config = dict(
    model='spectrogram VAE',
    encoder_arch='inception',
    decoder_norm='groupnorm',
    kl_weight=0.1,
    optimizer='soap',
    beta2=0.999,
    max_precond_dim=1536,
    steps=3400,
    final_lr_fraction=0.01,
    weight_decay=0.2,
)
Rows from block 11 of the encoder of a small spectrogram VAE, named by matrix and row number. Each number is 500 + 25 x the weight over its row's rms, rounded and kept within 0 to 999. All counts start at 0. Numbers have three digits each. After the name is the row's rms in percent of the matrix's.
Before each channel's rows are labels from the 100 clips, of 14976, where the channel reaches its highest value: "lies over" is the class under the peak; "strongest on" is what is common among them. Only what is clearly more common there than usual is listed. The data: telephone keypad tones over noise or synthetic speech. In brackets: how many of the 100.
# r30: branch 2 reduce pointwise conv (encoder.blocks.11.r3.0.weight, 96x384x1x1), inputs 320-383

lies over: key "7" (50)
strongest on: key "7" (69)
r30.18 096:522531497481480530455458467490479534487510504489477509471522471532538490488513450475500500466484495484473474532503476489443497530494501487485510496500518471481523459473494501482485467513480480

lies over: key "0" (32)
strongest on: key "0" (59)
r30.55 099:472459474521483476467528493524470462486505523523458513520507511471526533482478480531520531518504487522535533511508492511526502524505498484464489513482464467499482471531517479508520483495526528

lies over: key "7" (47); key "4" (25)
strongest on: key "7" (59); number of keys: 4 (33)
r30.93 101:499474513512517472505521480531491481534545477502489476520489524477495504527520514493507462483495456507526516541451496479539541499451469498466508470494488518488508493475529482466516453501542495

lies over: key "4" (44)
strongest on: key "4" (60); number of keys: 7 (33)
r30.81 100:547487505500522465529470485517503535523530480515474526517475551517475517500487468490502476529505467514504525478503512493485449504487526487487527462472505527504473525528518481546484494491516509

lies over: key "9" (40)
strongest on: white noise (69); key "9" (55); clipping (25)
r30.80 098:532511511509492531518523474505508477540486519482527514530500466452490518503474458487526545532508476518473484510513512527539495532520470468512489509537496528544484464467496507499481464492510461

lies over: key "0" (47); key "*" (33)
strongest on: key "0" (60); key "*" (56); pink noise (45)
r30.0 103:496516517495521531509503525458521530510514469485485499516469465530517512471540474513511500514528481522527520515477462476505503459476513515531502473535503478478484520490484526478503499520511493

lies over: key "7" (34)
strongest on: pink noise (51); rumble (38)
r30.62 100:468521493517511502520496467497509464507527515513527504499491474507552496526512499489466511477525522507520466512492516494483528511521542480520549466542513503486515505494502551505516489514486525

lies over: key "4" (28)
strongest on: pink noise (46)
r30.73 103:523459455525505499527487508489493485486510541492468506526515511507491483529520521495481506472466484468508485489490517498488476486475496509509510470506477518500464503518537472513459484510471456

lies over: key "8" (30)
strongest on: clipping (28)
r30.65 100:503500504479479514505477496507500513498519495460501511522493458469492479517548506516496499522449525531524481478503507504520523542538442518519486487529498511488502476475483479520501470540469499

lies over: key "*" (37)
strongest on: key "*" (80); first key: * (30)
r30.66 100:486498508485525520473503478500487444519510472480546458496478485499489513458486557506472539478480502480495455519486503485478568547493508484490524500495539462498463493494513480505519508493506487

lies over: key "3" (68)
strongest on: key "3" (79); mains hum (41); first key: 3 (35)
r30.20 101:490508482510506522503487513496485491505541549491531504488499501501489462490528508462516512517490538504473517520522479526505498477447485533516493479474472504530493502496483510496523478474500502